python train.py --model="contrastive image-text model" --dataset="flat shapes of many kinds, plain or patterned, on busy backdrops" --train_examples=195000 --image_size=64 --crop_scale_min=1 --horizontal_flip=false --cutout=0.4 --tokenizer="word" --vocab_size=45 --loss="sigmoid" --embed_dim=128 --encoder_arch="coatnet" --encoder_norm="layernorm" --encoder_norm_position="pre" --encoder_activation="gelu" --encoder_mlp_ratio=4 --encoder_head_dim=64 --encoder_fused_qkv=true --encoder_qk_norm=false --encoder_parallel_block=true --encoder_inner_norm=false --encoder_moe="expert_choice" --encoder_num_experts=64 --encoder_moe_every=2 --encoder_expert_mlp_ratio=0.5 --encoder_experts_per_token=1 --encoder_shared_expert=false --encoder_patch_size=[4, 4] --encoder_conv_stem=false --encoder_depths=[2, 5, 5] --encoder_widths=[64, 128, 256] --text_encoder_causal=true --text_encoder_width=128 --text_encoder_layers=7 --text_encoder_norm="layernorm" --text_encoder_norm_position="pre" --text_encoder_activation="gelu" --text_encoder_mlp_ratio=6 --text_encoder_head_dim=64 --text_encoder_fused_qkv=false --text_encoder_bias="all" --text_encoder_qk_norm=true --text_encoder_layer_scale_init=1.0 --text_encoder_parallel_block=false --text_encoder_dropout=0.05 --text_encoder_inner_norm=false --text_encoder_positions="learned" --residual_init="scaled_by_depth" --optimizer="soap" --beta2=0.999 --learning_rate=0.0013 --beta1=0.95 --shampoo_beta=0.999 --eps=1e-08 --precondition_frequency=10 --max_precond_dim=1024 --one_sided=false --adamw_lr_other_params=0.0024 --max_grad_norm=0.5 --gradient_centralization=true --ema_decay=0.99 --max_steps=11400 --batch_size=512 --epochs=29.9 --lr_schedule="cosine" --final_lr_fraction=0.05 --warmup_steps=1140 --weight_decay=0.0 --adamw_weight_decay_other_params=0.05
Rows from block 7 of the image encoder of a small contrastive image-text model, named by matrix and row number. Rows with one number within an expert belong to one neuron, the router's apart. Each number is 500 + 40 x the weight over its row's rms, rounded and kept within 0 to 999. All counts start at 0. Numbers have three digits each.
Before each expert's rows are labels from the 100 images, of 14848, where the router gives the expert most weight on average: "colour at peak" is the nearest of a few named colours to the mean colour under the peak. Only what is clearly more common there than usual is listed. The data: flat shapes of many kinds, plain or patterned, on busy backdrops. In brackets: how many of the 100, against the usual share in percent.
# router: router (encoder.blocks.7.mlp.router.weight, 64x256, trained with AdamW), inputs 128-255
# up: expert up (encoder.blocks.7.mlp.up, 64x128x256), inputs 128-255
# down: expert down (encoder.blocks.7.mlp.down, 64x256x128, transposed), outputs 128-255

# expert 1
colour at peak: brown (75 vs 27)
router.1:533467458460536437452468541452484516494562516471466440533538469501493556504431452537423517490490444426459470437510494498470547504470562533539475491501510533531564497458512518422507553543513461489447437505503545519547481483446524486537462492447541487545556544485468573486518488540476520438433417456436569499478460534494507551551489474465528574475577514426569455463535493508491493510552
up.0:552435480530462535526483458479486507496500539499497497521511516467557524480522528504506496491438576529497523439572504541499509536528487506519544551526421459508517479489472541518539508493479453510487487490511503491500487480499574532483442544446454548543508531510577453501456481458449442446467491548549457439465532467381494473459579503472423522496478551528517562521399498482517418490536
down.0:621480462498549434457441580523535524530491567497445458509501524520528567499476467525469415460534497510463446519519530421517530540429474563450471511489511499463459550480497482517496515459467500544445478566520482558554496494518429547464568505444504532459495550459406572480586458495487457475518500508486568455511509457556487478478455471502503546562537562440494515469495473485554518452500
up.1:469487484584488488462462490460543521490464570539493512435549506487436498517540489486416456487522495441534472493487487488426536501561496510511481561455492468492463563496488492465463573469479470481464508457532496559603541533454516507528534423535588466637482481513442534510469490541560530549498484492502472489458538514430509508495531469476518512518544507530560490522443504560541513459519
down.1:564502438437453538503493510479581488554453533500486438437468463506509538576428437539514486555557454477519520465496507473515420481469468515471435504552523527493489517494513470513501493533475563554557518457518447544458374496491444498469506471505431461490549507539521533513512568558469490499535467556506468534479511520503463456463449459582561499526568446453460532531461447477503521491475
up.2:535452539543585491489525456522539482538516460502556523479480481469466563487541480473413549548511444466477555497446511478490393481567466509503531414481546480587406459573491470512493523455448539514529515487530460479550559401457480505507502559547545563550454548505485465609468519463466541557507472500471429438512454464535570510502505543511434491517446543512515541499459492480530509530535
down.2:491509410529478512558467452516478448549495461511473574579472522550514541463512459418477512491456568537604533481508518396443471531524479494489447519534485480475485476450483512519475488571452495497522496518473508566585509534545503520428492458473489478497550465482504554564479522491474477546498488429492521471487575564497498594510470522531450461457511522502510535522493481509498478458476
up.3:549563449562489545531482465545488541468509519551452491510457495497527524486478482459468495559469536530538458551492398446473559495492445545495527476499493517570386465429522461554495537519509483579531415459432511524510546477498536463485497481508471495486509517469467479512454502506537515520537559494453458487513492530481534529457532531469575597536436462582479492501433497500499435510499
down.3:555516503535486502496536518506471464496506532511530520466544543513592451564514434496485468444463480454483390490583580550505485502437494552539499487526530577450440569512480424474478501533494499463463540483488506532496500508423482436495534500457528561425562528520522515478506461526506487487380493442485567502472515483484448503480525487513468537411513474428439506504526553505542414540435
up.4:510491487528544556445545478549505543443529477519515454436495548546585421546400494485408440490525485539539437499468451503544437512539483561478525497549414484533509475460474561397508491553536509519473486505453476497448504532477418517512485564573542517534521526486500521519534446482439542460486492438528485479438543509534523544462462465514403539499472525508543526508461542498483516566545
down.4:495520535477500599525510544546525470542519522496497512478417536495454554518504526419488447421460542465483437430553441547511456482554459472543516527521501492507464529500576517497444484487470519477565461538478552422413481541514427523587474510521519444485431489484512559482471502543563564449539528475498455536490485471535526526462538414537470596539462542463534535467496459516451471507527
up.5:547445464504533475497479584550533464510546487467418505561516544505489477534473506544461401372526570602488459466432428503520466430578518513480502528458521464542443477492510512518434476525523440519520396448517493542501474528480510505497538457530438511553467554495514511523537527468546486498554509466447495554544539439470466493572486483496469481500539434456471500492440493472431485498438
down.5:460475529488436432496541429555514477496554489483531502459571449509517509506443480476497470525565458571406570495480447549525478536470546445478491489425543516466444512535510499487480496525608490572500450485544448519518435530521508530450470508501497472512451517519527494446524479580567470550515541507506489502565457508475537443478519468404549490535491539452493461485470528570525536520450
up.6:496501471447485438530522476582540475543525539434538554529540436490468552465529563515485544541466527468514440454501579484460443494461536575398549488549492478505555534474603512562494448495550506469510459586478531489489576512474513532544496485505492532567440545472505507526505477518482503519364502445478476512464505562559492564546483452517544473497461444512519542527474498503489506534508
down.6:476484478452517466469507550519487608475554473510436526493464556503543477462535469566476529463556552391561459530639445512461522467486460544475527469584496547520483452496468509517512572484495479567481565489570537489563432509460442445425446520508477527501526479503439466497443510498455477508523539500496547513531558435524457551482502561532566537487508517549556476457508509539539519544503
up.7:506497483445484490473476504506575459478514481455502449475493481502557503585485518444476518463599492494480502517481492480510429493578485488508508604515459498458553458516546494489471466434504474541452416492430407485459468442472552457478483557531450546477519518513473489522474455535539542567511500543463478511499420447502476512449489483546469509547544509460540453529509518459465518468489
down.7:474462496522505470501474507535466504464505505524463545428467471533555481516519540559546495406546457475494496511490524526515494500569478517477483481503545499509480557506514536472469557476508487517444586470470463464398477501537556487516507531506506469461412527520416418482452480550385543443572574451550533486507474501503494516517469546438517511570437504478469482564511509508586494466482
up.8:576507508413471445511475477507424541530477531492502449509465521448516543501444595473554526399455488482519570476518435455487501508483452510439417593488514453458542540473553533521495443506504492473496431416480551562504512499466512580491448456539569493450481492487513499496472503512563495513462448495493583470487537502517504464490490539532488569432448559462488498501512527535567474528530
down.8:480524510461468519558423533512556427510412480539461435504510535528489448432518519515448587489571494509495464485529465608478567538492459560536550497463472451446515531516522485494471488507500563521426514510543483507570517534537489506399432530486515523459499504534501482460550435469434501507456536500531515510499569504463479471478520482503583533485472545525546502543533518456488483522438
up.9:534492529494481510504462436531539462418504556456521490454501522538471402572507519431502512538590516419530491467450446492513508551565519441518544511466461515442480498547484491498466484492536540530501492529478540475532519497452452423512486527459521435480494389519489587473513506514504561482528536481514492523468515507430547542461517451525489536499531443429577461477513515553509569571540
down.9:437498558462527529542510508393493516492499536421534500550503511570510518521531473556492484559503463438464506487495541503517453522485500503486509512540463521600483507510509488458372517521513483504475531480557502497544496468460528554530494483554459535514504460527498454473533561517486498495573437496525507434538488497479578576549399574488482539480495542481528481536505451423487489522461
up.10:539518566443498450564471482464561576505533497433472541524515547544499457500467547412538530472457525509512437508537494525451472538476403574435539532450502510498472529493519458503468494483607445514524474496482527469437537462515481555441510540531511510443468509474537519526474481543564460490506469529482526459629489518446506515574444552482468489485506477496434612543504597538529515413560
down.10:489635524484462461545475560493497534447419515483505480523472483528559466488499489538452479490496476500547495488485521464463543442477516596503456493527495428476525521487435541482524558552452564431460534418495465483497490513491449550502494415524488508468539509502557502519575382477515494496496499588524493504550542570455483486496514567465504536477507526504515401477519428521464470476464

# expert 36
colour at peak: green (26 vs 4.2)
router.36:459575474479475454544478554476483460552465498472532468495494472550475438568431487483494551564536530455556467467424468516586577445473576424547537491472455561524528460487474538478508530541526497482452525539525476515507508507556448432545538552493445434453513575445517433509430522462567474466551485436534524561498504451522548450503567508440466545482477452506442493480440467573530534507450
up.2:545440513501491531515515470427454479526490529548505454526488520523475514473531516511463436566492450490401480585545475463519556515555488438424470507438509540507543519514500515558594514476502454572575558529463510511508512453555501444542421439541516431569552451490459556409541534480525450525547528529502546488509523468413439590521516497497497518453547466550435477581447520558488427444509
down.2:528507494546500531494508585493544467485429479559472482557444425517530428512492545465487481529516558513546492498448524494546476490524533488564502493533550489520483504557555541543511566522518451523503497444523482413495518526487523532459485531503514551463481499505536469488546502461596510450493545492519489507516542521548462518533473443539537515522510441623519533506618486546486483451522
up.3:459495468477501470458523437525559483461452480546510484510480485456426472520489546605441515475553504520535498458540548514505527396496520573515521524498544555429446557514512535535576556474497477552570540519487434470480510492516517517539522449515478463475512501488431510531508549422527548502484491602428529500520514514507465467507428541499501495490597453502549432520495489545499542481418
down.3:488483439464447580524472555555479478547508413409471497495549477554529447644526495453521512545482502476433519509539477502586496572504550437511567520526504472519462499499448551467509484500497529436566482460489485450479544523528495491497521484514516463520549539474540426446421519540554555518571441562486531532520521484481561526507506523485435456444474438507500415542506491452515465478495
up.4:436517542535478530491493509508473493528471559486479503485497520542522545502490573455585447553436504460537572534521578533479494471504499517553485485501459523551489492606488563543528504460559477471565471474428512453435449434503466605516520539463531493475543496558487488505492499438453441538518531506506477550547499491482448511477454522491547490535506555457515536494427447519466554573530
down.4:563524504528594586449530446488539487529480424482516518466492463499434530487617459514494551512483485562446436509548583497506496407556496501441473491552499484486553459525503522553526458469503520497486496484573424537480525552494534436540513551525487436511488481472542512460494531459433513435433536515475467528478492498446391471568433504461529490497487489548521539570497504503494516503528
up.5:479564483581538456574526418513486442505480491543506547517478529531467458521559549487511519522482460466530527483512473427504475552482468464483503548505509557435466578525480433493460480506475506473443488473513508482458563516512439452523482512534599456508499528468548469502538450566525473469470465469490488524429484515479553468527475451466474512580502428502547552495463498447508483456589
down.5:470474463479494490530552457515511447484442543419531474491503541544478472505516492438484569510551526420505506572511510448476485449522548494527497532395488528517515447504511497523433491517489494502485522579518572512530507458537549452487521548544571511551472407494524462496473501547445571489451503426467544513512508470513473474461524440536492449520485516491485461491528497484511472480410
up.6:468516509484521475487532490463588510524539474506492525471442542547575476502546545429491500517549483491520459515513457517508545511571539479441509544476469495490520519503475518501455411514504517557540475544442575461425464510506555486457541511458420525531512546492542561532466552531528411484485514465480529500551553438471535522475510546574496428543517404463518459665485474487478467455462
down.6:534526590545518519517527553529557525458487526475539511475457469571545507501530505464449494490511474488497469417526406524601457428478566499495562519488558407501518479483523504538477528497515496517586514506458509409413569494433493452458469465572569490544550464452478516545441414557508470533583496512549512491419498494508501499546528603475535477512539492531507466465513459453487461561577
up.7:408486500520446492548515462482474551496540440456529458481441536453481554460471457548574512460500498483481555518570519567501447460432552433451495528473448455479481451554478492528461507549521542503451542601545507538514506487502505466469534521452468509432510544546497575507541515549412494517551581485490453491516487518567518580438491524487553418503488454416414531482495539519473542526392
down.7:522495576584502441477492470483438477477451493493511553483408448455469527521527515500489556506534550459486439512538514601530484574518510485512443463500499486468467492471423524564562461473573544476519516478472506509450482461481486481415465495534536463498521499433500453545445544500442567479509489554532508526455506442513474445511473425504529582467466534512436490477453499437446479460432
up.8:480455521518479533503562512512520529531548484491507517526575570501540517519470450511561504480542486488517473442466523463527474522485423520458507541507494425479533537462512530489429532456586497433492492505466499620522481433453376500494490460552507476423532474493550453544450521502493489402554565505488533508513501446530431560509549538517429516452563555483440463537450570547493572551518
down.8:514458451477536463456424465562483504486525541536466601488471548510518526482514480482502476534592538532496534524568533526498557511483502556491499505504511545451434532546449500535470436561538515532483514490448461471463474530549527528454471482487470438500529579547518511495493505467449449492585465509527492510529522524519454441451469510520510478548531494474466452611545482564459514392466
up.9:505541523500544558572587576503469512486472587503557519528520523468564499520487529545540490465519512503522565539503541577517495538493439537425543481458474500463472508537518444413484516525483451484484473488503449455486455458463523566471565505552465466468496552548529480497665446472524505467420562497541559475518496440512459516534466554499558543518478534517508542470523507495447507489532
down.9:488512490460398543537508568434554494430448440509546458447558414489502497468487453553539487496492513491510495499490438490548480431533537459465476402522524442495520495470535607480511502486455547551552480509490485502510518489487515474579444505562556502558461468474489545446424544469525525529506488506536449499466534551567495457510508521534431549491501455470495572535504465527556455488449
up.10:495538426435450517542493520454504408479504528523524514490453509336560498511553459478453570502445518443478501518517504573524433573414534419446484539496575438504516521536544501533500512533494521494423504498468475545521476543477533548562516493542554518496531471434452439530500499530470468471507499568454484527523546480548510546510498524518426468514514480476464535505532557497444512497534
down.10:481566553515561516470545431563565536540524525466467474529470493477478486527456538504512487456546470521497479474465473499480505493544507472480482500519518538418498503435499561555471448420490447577474532513483604415570495516535494519565484547510521432513580561499520519489508465445485526518528474438538571510462550503519496414486542488496559518461488529481540501574517466487469549417516
up.11:492541478520521506578536535446539493522510477447445483469491512488530514479476523501483501497525502486534524499510480569450540499452506465548522555522444473494397443589472505467533472534448465507475495497544498399460515547534489499537530464556524532453484553506556416499463420475466551514488491483509526420485505503466516531521516548516527483582540564515585451439488482507478482416486
down.11:481476506527496543497552533439483422392448515579507515480521463546477445548458470573478445452508490456541496519468474493462448483497535580465401487509498544489540463434506491469565511551460490458498541450478497529496531494492545501466552501497455530505497501438432460533496551528502542429544532487491517509512551471529513534483473429475522416422508570541486452522474508475464465593551
up.12:520470511472455483539610515547489450594545531539513426439558521548490479567518456524494581521463467486543498534490485473542504572525515555519511522533501435555480509531530554495543490526504529498553593513459519491513512457598470465628509507463526502576450491501570463474460502527481500467492488518449417491504526447548524512483588488571520503491485516438422453505550500484505478523560
down.12:401472485421469522492493434523542510536521493519461551488465547504522504501485406447509468520442543505486554538429469501458531469546514490491510480503486554452493560527553551559536536491441481538430546472472571435549568484562465465554475591469459534409533491472507481544489489501595501451568579519517572502502533431520522452517470484513502512526499486505448514472528461524469435424444

# expert 51
colour at peak: black (33 vs 6.7)
router.51:481506447537463464503438503532504448531444451474550451427526455557492567463517527457520467549543509532528488462414461550474469549471548510541478547532562467483538578467532542512471477536521563556453448532556528549494484446563535483484424513460458498492526514454471500449463499507499455483529523487569459472501456512484474555445551506536561449467459486557447542532561537586536437440470
up.0:531526527470526512471479514522406510502452454439519439475453556468507520502514518529502520518536493516432524592449564555440557547548525522441473458415500490488506468508516508487472482444473495516592514514483534510518546495521494537535490521511514525550546486557453465537514493455441444504511494440530518541444453420497485473466465520517469481521452559494570535492499401513485482506538
down.0:451439469454506473473440464468564480481515540535552474528528553523470548549529532508485459478419490488520511489466547502506522514489428473536508470469503539521448451424548483485475474495446484467490468584477520447497504480461527497486532508556498470511552443530573547542463492523588459481538539558456491519459493509538572428512492425504457470478475536510468436472474476548567514490450
up.1:468473585515550499456545512616473550546450424482443498498487537532505531474533522457395473546514465542465511464427428426499498479462473527464559590527409504504486510508517498538474534486527497514523540519521464527580505492524487532498579476478483514494431488477545530480480522553563522539480477437469494478502525508500480522464517516460457464527536471502479465477487502481509468490425
down.1:504455445461524510551475566455489470525452505472426520508485515488460521509587552489516452442546474511537489544495482528445458485497509467520437465603460471542448470445484522462566495421552532551502499523526453439501511457442488449493497496545460467545485545548517510491592471515508463536461510503510531550486520494480530520547466477482468466521523439465504553595459497482570494504413
up.2:425534450495493461503525496558575523532507540491529560466472496465496491464463472376449471535473471555450514451399476450504482489478446486465519549528509497517515518474489476473466462570438529546515465518472449482536592571516410422517476496478544483524539556490463439458484503475447472458561526532449547485474506490464520507502492481521452459490506480553534486600508435471459563490538
down.2:543487412515416526578469479429443487460431535552562543484465467543475482466527462459469448556485452605543533488556453561464508526498492531407519491502488478529456467488506432503528481551449542455498464433466462531516503469473517522462472517488485508490490465510510514505565517552453547444494464464542494533519458550491530509477446547466505519572553510574478543495521558467525508541436
up.3:504499442549469565449438548503502478485506521462532532481476514516506529495521498523499421517536486433533528460530471480549430512490599489525554526492488492499531474489546521556485510535449497457434532540501516493479524479512518522428538542468410471502498482516471448499481496484528488560459508541452533508528504524550512463536495503523469419532514444522435538422563500485420518494454
down.3:490508494516509482520496525554535479561559502478453506513469552533512534563501536487519577449430546533465494449515470481481502554461514517554508520453530512466555550493490496437501502591471508548466475501502428502491473457511482476541505576490508527483453474508484505495384461503514471447493520454530499519489521548551524490511494451516520452478523560464461519436524504471557498535419
up.4:488436449466467476455427489533485508507518466480533501488496566539495468450499505435475487502535474498465460490470452531485483475453474501531474490558463529484471514518498484483484515404477480520565525477581537523524492520536525444511583515571579516435527487421430550564516521482483453573507568551473521568547549457502474446491489482457431497541581460475457532579503468481497604474536
down.4:531485477526512438574582497526546535484569464464575508488490486496523532543515486467465438524517434535479539511471494500487459473517557598562462479487489523532507554477532514451523486539490510452481463499520545444450444456495532507483541498452492480510485551501416527482430482559411487476583477476519522544504492442501463499451505420478444459472498450484492470490530535419441520520505
up.5:507537458450522483451519551513468484527485485525539471490559499489453526383514453515455563551453484478455453493479495483504466563516467491483464468526495442537523548427551546483439447437519526499572515438532454361469528454442526476542485502508468559512443521522467478519545447539477477445422533483483553522606433504532549572523469502541443494587514456439450560511524456427572496507501
down.5:450489471550494538477529527573507500494489494469522569453445547462523492552519495599501450496512482471447490542518548535527509474469489569481439489461477490467480518540514557522532531443529503490440430546480577522554448590524570468624521551529556493486495470476478513480485456498494544491589470457474480567526490510507481507542417466426473483483538514505547515477447495486510516471499
up.6:465510458469522504493508518457481464460555503429498464527419444500566509477488597499539546542512485537517523547483456402461516540504463503557527514471570515500496490478479553519494532486427567522554452419537544497501533491551511458507510420513523473499425465540464590386497481472470485520482414445489547539546451560479557510535496441454509472568485487470524431545509559533571513395482
down.6:554438422463477514503516474461512531478467445471510407505459561532569579479577527511519535542537484503569535526469506523476527537532582455498393560510442467495506451506491555528454507479562427476528536489443547487538422520468471410438535508512444489519438521459519524509525465472504507467518513512507572570465514475558520522473487430569560502508438436537471535498567483528536490552513
up.7:582489490466507489508463513568519492543494517436525465561530494430560510553482480490550544521534505450526508534563481457510559500532589516542419533478484478452489479541530488543442494552492503549411556486492494498522508506478545442411468543537510495381528495577534517415460468511515482482438537456521520553495541479415500475482544489453551482522488510489538564458448500523408499529548
down.7:492452479439515462459463420499493523464518509589497462495564473525511512567450487478551581526481478497505445451543538516453477495497422547557463471512530517510509578532584447560516542424484490483536524505497473523492471534551466582516457496531479548472498464563473538456517515507522454563477558568554506506496469441555490566452479498543465470505478520532508443517518420453539457443501
up.8:459523499428512539500537523456422511496526527572437504528509448549458501533475531490450462487482564553493513519503548501463497576510498460472431538509479482542438445531453524426469528532454528516433530541569530534541503515584425516539491531536468498496533442506490526519496479495477562505532509434493464479515433467503498481460498568481478507525411570434481450475503550558457527517529
down.8:494468470512435522502459511560484515539529514533539471505548498366482451387557539501448496487499524435456507523553475530508423421483445509473508489500446536522586470466530526503525511468546457485515583514515577528447522507487529444481489530460477470562470431522463555462586463557553564477530513538489517474467556514427520490592490543450549490539574570536505501589428457571511487404504
up.9:454507423509464530597553401508527561498486459450520529450535502530484492508530584554481496457516497493578502538500541455520412407506506444470503476467481478438519465449520494466564388480495589585545493486450513474514484450522508514517510436410511521572509503563496470503499499537501575516528452516473437472452512525550475499502545528592478457493491525491489475580496525505542522498572
down.9:475509544496542484445444507497462469490475514466517490505440449453466535544449474545497474496503464515520553495522504528527536583446556474474476417482464526568461489523535472534453517460539483461438574451544514460452518552516479490471529538474414543411478456477419500521491568567430485558413535544507474479463560569537500465536537532509469482470507493545532500489480502509554412415495
up.10:510368458568437502516490531400501516448464508499450523508589486575492505497461477451554476484555520467500534508498512516492510470530505528548548479492454532453467424482485455508537559496532554472497449528513424487485525471524469513485520510526487448497527469496527533454555492516533479495488538479523401464495498526465502450472488511467496505446516562467531446477512458523428532428415
down.10:507521522419530549542507536473518547555522569471498570521507501503450508470526567558517532499485457507497517403490542424531504503556608484457479525461479483481481563470509511452475484411542446558542482500571493496469466545483492578464557494542490477485563490462473498436432529556526539457455438513537492456561454501514520428455559487459524565507567519466488529532547509503482513411519

# expert 32
colour at peak: grey (80 vs 39.9)
router.32:461509555492577472484499569452492485481454487465464413461520531541521491563483446596407481544495550512565514484478501460491527551441437482511527463530503484463463509468575547537523470563572524493445470543475534522491520422432508547487501541465424520488482486524513505551487512514544536434471436535469532517427460493461498482556585586510577494481516468460500466479516540541543448492495
up.0:421558557566538577483547597521548486545460547574479462522466524511470526522547474547453566547547498508554480516517490420402376477546471438548447520516505443503523427484520480490564407537405490498536550480473513549500531534501530473475529475438498487454453426537487535511501472488461527490458522493504563549507514481477435531484511438433547521532525520510542455522548480545435577468468
down.0:459447526497470428526519478514514485512552490418457501541508562438509494391528503418531501459485402503495490431519534509544477508504555518428463512529574453495458489518496537583477541512507525462461509447490529559526542538486508483436557536474539479564466497490536529462511535492478508474570514440480514512551512513505466491538475531474498441422470573529500510391542500447483524496477
up.1:514515541472463460567572464473548487502517479520489528476503513480500490487480507493460467495554550497488494592519511501574481511540502470498577466490599502550543498529444483523493461468497432454572499433572435428419481496478522531478509482550526435408514483421507525483520449479518461538412516455520480465480504582447502451461554595502462474495526482476475573527504460471515445466528
down.1:471466466512491545512500527491497490550454402439484434450489454495505566521479567512524453548495466551553466442500496482528487463489473467466523539514488526517490513521540533561466521521445572467539420468496480555522508516520449519522524459496546476510532546488500521517524460503516528503491523474558502605576475492587528493542522460548475488576518461525491433433473487524442487442554
up.2:472410468524489474472486452474496498512402491475512464489539567532525503398477490533473485505548510519501450495462445528484507491469437487514399521510510540548480457484536538535567468589527548504498505518482580531472498507595460486532556549500571486427545524477553530533516487492485440473505509498444431534530526485536512494515482433465518495556466534441466479513479477593458461479536
down.2:544487526466477450449511544456504506551475471505460558507440492560514499481521542480493518504570468482487381476493478504559478526554512495514479532471519505542479535450509498534466523432571520478467463516491455595587480488511481530509498436510504388484468456523481556537544511492564538413471454538527548515484482575478509464560480530519467497457527529523474522424578484447537462596448
up.3:497574469493518529522540507491511523513462459502499526506562433582407526506503526489468463539536503490484480548447452523439528525549603513546522510511525430476506529559544460442520513449462495428434513453526562525480506511483540449496441510546521570529527491472577515494537461480519499562470480490513533488429530567550488492526488451484466488530520494555574475483509486503517559441489
down.3:437452507505500475532534542461422498497544477453555464457517477459510570498518533473552506494496514532506527450512479501487540469464514560557448522586490469484532566561457508442539566518543511539490536441457505507485440484494434523532521482477512544540573472512494432408488492570598488483551596556585534510475418474469478483480533497440545550524518495482533485494464467430426503536507
up.4:430539492416571537600475473467470472453542480503500555537459526415467468487525580429588429456483508498490496511504525481497469473522498469508470463470485506458508522526532514525440521459468535519541502507502472505543461525458431477507455487543531468501562545494507460563516544549454493512497529505490471501434547521543459520503482536415546495490460506512542454516462479499452483528513
down.4:517508479469480446483489545488449572444470474488456488531510551527502525451500457456428563528500526475568484459531483493545518452504533502502590462536503519510481483498474465475525551507521523487564478497475516490428520489542499499526477489450458448501482499517486472528435490508482541508499473451508510508479512482533503497570576537578557516494526516519508578603598586467574555544511
up.5:525584406407479520466507482535441464531550497476555515504539539534498421468504388534538563525512545514475480531498508497439532473462506493527524467460498557513473446472448485545445512549511518426508432488499470489539482482529601524496536508491510482501563538459531499456516550511500545469537489451511539499458504426452478524524488540495452485525506425547552508492436482407521494510568
down.5:521519494513569497578546533579473466489503539598510593464518517524429529467550513531563435508488544496506504540486516483542546501525475550538489449467500530502436448551523457462567422554523478504603473489518490485449553486465524460526461576532454477447501499485375482489568427482493496503522538536486525464472490434521421509496471563525569481464536452470561450442480488485525468549446
up.6:459484456483518533498529439492446470453484571496553501505489580422492598542520478490478436503412563504483516533533553552456539461513634541486490549480474564503540524443529462498539482548494438487512505520465541454537431541503482483506448485539416453455509494497458520444504517478485554530430491491528464460469537530471482504512515509536519534451458553536507586456412493493472491454492
down.6:491498421528522495509418562526503492486493467454569555492497464483472430502504524505511522455508524507516567513572520547492400522542511513413551577437495514535452555493461532460531461543488530573509554541577501471489419537536443469527509488535508496442497479492481521535468403459460512475554492519466485475448488489477561489473434513490449422555554479502539498574554485508516607537496
up.7:550442508479511466521531512548526505585428484426470520503508547462502417465411470521504436515502481495527559468558563515549534468481532502597487535552511488535412474451480458512486482483542478529482416515537481516467494498499552581528587482504497462506553520458542565521524472450519440585532480573474547506464506466562525467422514472501497480427532461525530516485488488442554474578489
down.7:435441446568484490606450529472497527514539449461455494544540532515461544516550473564552493438545477529500532497553526485539519493464422400481525612543548477512514514588577560518553502459496529433443558487493478551514536509538540391526514506473544442459505520428509523488440559481503505564458474477526531527567514498467443542513469445449511577502504554465482544460445491540512527482505
up.8:487541482520527512537550387525495495460560547482504450525433513511494462484508547549511515521499499573486501559523472506498445514480387470476530434535507468424511493528522491546537502530442490481493465516530461557486562472480482528427505575511455518506532514510474488516532530520554386535482430545593503520422454446459525585549522512449582489490519492483535494399454548514531604432468
down.8:534522531484466488518464529554468517489503426455513452491521525438486540508495505484538446537501510511501489467420429511496513496527496599564535534473547508428479490510526546397481556537527507447494451527472513499459561457525540459560534485499574478484469520473498491542557546426502536511471534501435469476543529522439447470443369533521453520578495504502449519518483455496557488423486
up.9:458534521454537551576475480547464473545526485531513446516496448543455447420540534574428453479516517489459517525435510539495477509528430521410494516536553471509541454427505464537539518549527546533519466416522516477456497528501449532606525509571494469455520476435545498492466478536504458483570515551473596478519433539544529492501508531492522487468450522424531468530520437532514499507512
down.9:521529540503496425527565450495480422496463503443514541591449500521483461505490521558552528440473448478533546482525517494477569481471511462472558521488517478487492527523539476551511506437460488436452497512464487560566487441500455576557545574533440519486552492540515485517471483479482540458420524487554509543510522475512465485482418481504402530479499567505483499471510479419531479446436
up.10:578467487526503484469594498485526523475459441520503463480477436485498544450442483497496491542496466498517509500553494483521502496566502484457449523504488512521483518538532492402553463528549436495472544454470498497526540557517504612495543465491491479546449538449580507496545525493487473521553469460447545543478498489528515564432527422453439521510558561456482493531555481504510505537420
down.10:482473454483499523516471426510495486529467533523466437547607559547385501518551469511547504464460506437572467533517501472467470529490473494471477531492439505442439492466521457458461432470561503486521514542570524511441457431438496486540512495476510541508535492441557552525500436533522446513525491444389476444469517453559504495498554497476529576485485584466533537500504522488485483481569